A small image deblurring model, trained from scratch.
Model: 32-pixel images, arch unet, norm batchnorm, activation gelu, widths [64, 128, 128].
Data: trained on analogue clock faces, 52.5 epochs.
Rows from block 3, named by matrix and row number. Rows with one number belong to one channel. Each number is 50 + 12 x the weight over its row's rms, rounded and kept within 0 to 99. All counts start at 0. After the name is the row's rms in percent of the matrix's.
# convs0: first 3x3 conv (model.mid.1.convs.0.weight, 128x128x3x3), inputs 90-95, a 3x3 kernel for each
# convs1: second 3x3 conv (model.mid.1.convs.1.weight, 128x128x3x3, transposed), outputs 90-95, a 3x3 kernel for each
convs0.7 404:50 50 50 50 50 50 50 50 50 50 50 50 50 50 50 50 50 50 50 50 50 50 50 50 50 50 50 50 50 50 50 50 50 50 50 50 50 50 50 50 50 50 50 50 50 50 50 50 50 50 50 50 50 50
convs1.7 038:50 50 47 50 50 44 50 50 50 50 50 50 50 50 50 50 50 50 50 50 50 50 50 50 50 50 50 50 50 50 50 50 50 50 50 50 50 50 50 50 50 50 50 50 50 50 50 50 50 50 50 50 50 50
convs0.17 297:50 50 50 50 50 50 50 50 50 50 50 50 50 50 50 50 50 50 50 50 50 50 50 50 50 50 50 50 50 50 50 50 50 50 50 50 50 50 50 50 50 50 50 50 50 50 50 50 50 50 50 50 50 50
convs1.17 590:50 50 50 50 50 50 50 50 50 50 50 50 50 50 50 50 50 50 50 50 50 50 50 50 50 50 50 50 50 50 50 50 50 50 50 50 50 50 50 50 50 50 50 50 50 50 50 50 51 50 50 50 50 50
convs0.40 637:50 50 50 50 50 50 50 50 50 50 50 50 50 50 50 50 50 50 50 50 50 50 50 50 50 50 50 50 50 50 50 50 50 50 50 50 50 50 50 50 50 50 50 50 50 50 50 50 50 50 50 50 50 50
convs1.40 406:50 50 50 50 50 50 50 50 50 50 50 50 50 50 50 50 50 50 50 50 50 50 50 50 50 50 50 50 49 50 50 50 50 50 50 50 50 50 50 51 50 50 50 50 50 50 50 50 50 50 50 50 50 50
convs0.57 157:50 50 50 50 50 50 50 50 50 50 50 50 50 50 50 50 50 50 50 50 50 50 50 50 50 50 50 50 50 50 50 50 50 50 50 50 50 50 50 50 50 50 50 50 50 50 50 50 50 50 50 50 50 50
convs1.57 239:50 50 50 50 50 50 50 50 50 50 50 50 50 50 50 50 50 50 50 50 50 50 50 50 50 50 50 50 50 50 50 18 50 50 49 50 50 50 50 50 50 50 50 50 50 50 50 50 50 50 50 50 50 50
convs0.63 189:50 50 50 50 50 50 50 50 50 50 50 50 50 50 50 50 50 50 50 50 50 50 50 50 50 50 50 50 50 50 50 50 50 50 50 50 50 50 50 50 50 50 50 50 50 50 50 50 50 50 50 50 50 50
convs1.63 127:50 50 50 50 50 52 50 50 50 50 50 50 50 50 50 50 50 50 50 50 50 50 50 50 50 50 50 50 25 50 50 35 50 50 50 54 50 50 50 50 50 50 50 50 50 50 50 50 50 50 50 50 50 50
convs0.68 203:50 50 50 50 50 50 50 50 50 50 50 50 50 50 50 50 50 50 50 50 50 50 50 50 50 50 50 50 50 50 50 50 50 50 50 50 50 50 50 50 50 50 50 50 50 50 50 50 50 50 50 50 50 50
convs1.68 361:49 50 50 50 50 50 50 50 50 50 50 50 50 50 50 50 50 50 50 50 50 50 50 50 50 50 50 50 50 50 50 50 50 50 50 50 50 50 50 50 50 50 50 50 50 50 50 50 50 50 50 50 50 50
convs0.87 319:50 50 50 50 50 50 50 50 50 50 50 50 50 50 50 50 50 50 50 50 50 50 50 50 50 50 50 50 50 50 50 50 50 50 50 50 50 50 50 50 50 50 50 50 50 50 50 50 50 50 50 50 50 50
convs1.87 355:50 50 50 50 50 50 50 50 50 50 50 50 50 50 50 50 50 50 50 00 50 50 50 50 50 50 50 50 50 50 50 50 50 50 50 50 50 50 50 50 50 50 50 50 50 50 50 50 50 50 50 50 50 50
convs0.90 204:50 50 50 50 50 50 50 50 50 50 50 50 50 50 50 50 50 50 50 50 50 50 50 50 50 50 50 50 50 50 50 50 50 50 50 50 50 50 50 50 50 50 50 50 50 50 50 50 50 50 50 50 50 50
convs1.90 402:50 50 50 50 50 50 50 50 50 50 50 50 50 50 50 50 50 50 50 50 50 50 50 50 50 50 50 50 50 50 50 50 50 50 50 50 50 50 50 50 50 50 50 50 50 50 50 50 50 50 50 50 50 00
convs0.103 117:50 50 50 50 50 50 50 50 50 50 50 50 50 50 50 50 50 50 50 50 50 50 50 50 50 50 50 50 50 50 50 50 50 50 50 50 50 50 50 50 50 50 50 50 50 50 50 50 50 50 50 50 50 50
convs1.103 108:50 54 52 48 50 50 50 50 50 50 50 50 50 50 50 50 50 50 50 50 50 50 50 50 50 50 50 50 50 50 50 50 50 50 50 50 50 50 50 50 50 50 50 50 50 50 50 50 50 50 68 50 50 50
convs0.106 235:50 50 50 50 50 50 50 50 50 50 50 50 50 50 50 50 50 50 50 50 50 50 50 50 50 50 50 50 50 50 50 50 50 50 50 50 50 50 50 50 50 50 50 50 50 50 50 50 50 50 50 50 50 50
convs1.106 219:50 50 50 50 50 50 50 50 50 50 50 50 50 50 50 50 50 50 50 50 50 50 50 50 50 50 50 50 50 50 50 50 50 50 50 50 50 50 50 50 50 50 50 52 50 50 50 50 50 50 50 50 14 50
convs0.116 434:50 50 50 50 50 50 50 50 50 50 50 50 50 50 50 50 50 50 50 50 50 50 50 50 50 50 50 50 50 50 50 50 50 50 50 50 50 50 50 50 50 50 50 50 50 50 50 50 50 50 50 50 50 50
convs1.116 195:50 50 57 50 50 50 50 50 50 50 50 50 50 50 50 50 50 50 50 50 50 50 50 50 50 50 50 50 50 50 50 50 50 50 50 50 50 50 46 50 50 50 50 50 50 50 50 50 50 50 50 50 50 50
convs0.125 348:50 50 50 50 50 50 50 50 50 50 50 50 50 50 50 50 50 50 50 50 50 50 50 50 50 50 50 50 50 50 50 50 50 50 50 50 50 50 50 50 50 50 50 50 50 50 50 50 50 50 50 50 50 50
convs1.125 420:50 50 50 50 50 50 50 50 50 50 50 50 50 50 50 50 50 50 50 50 50 50 50 50 50 50 50 50 50 50 50 50 50 50 50 50 50 50 50 50 50 50 50 50 50 50 50 50 50 50 50 50 50 50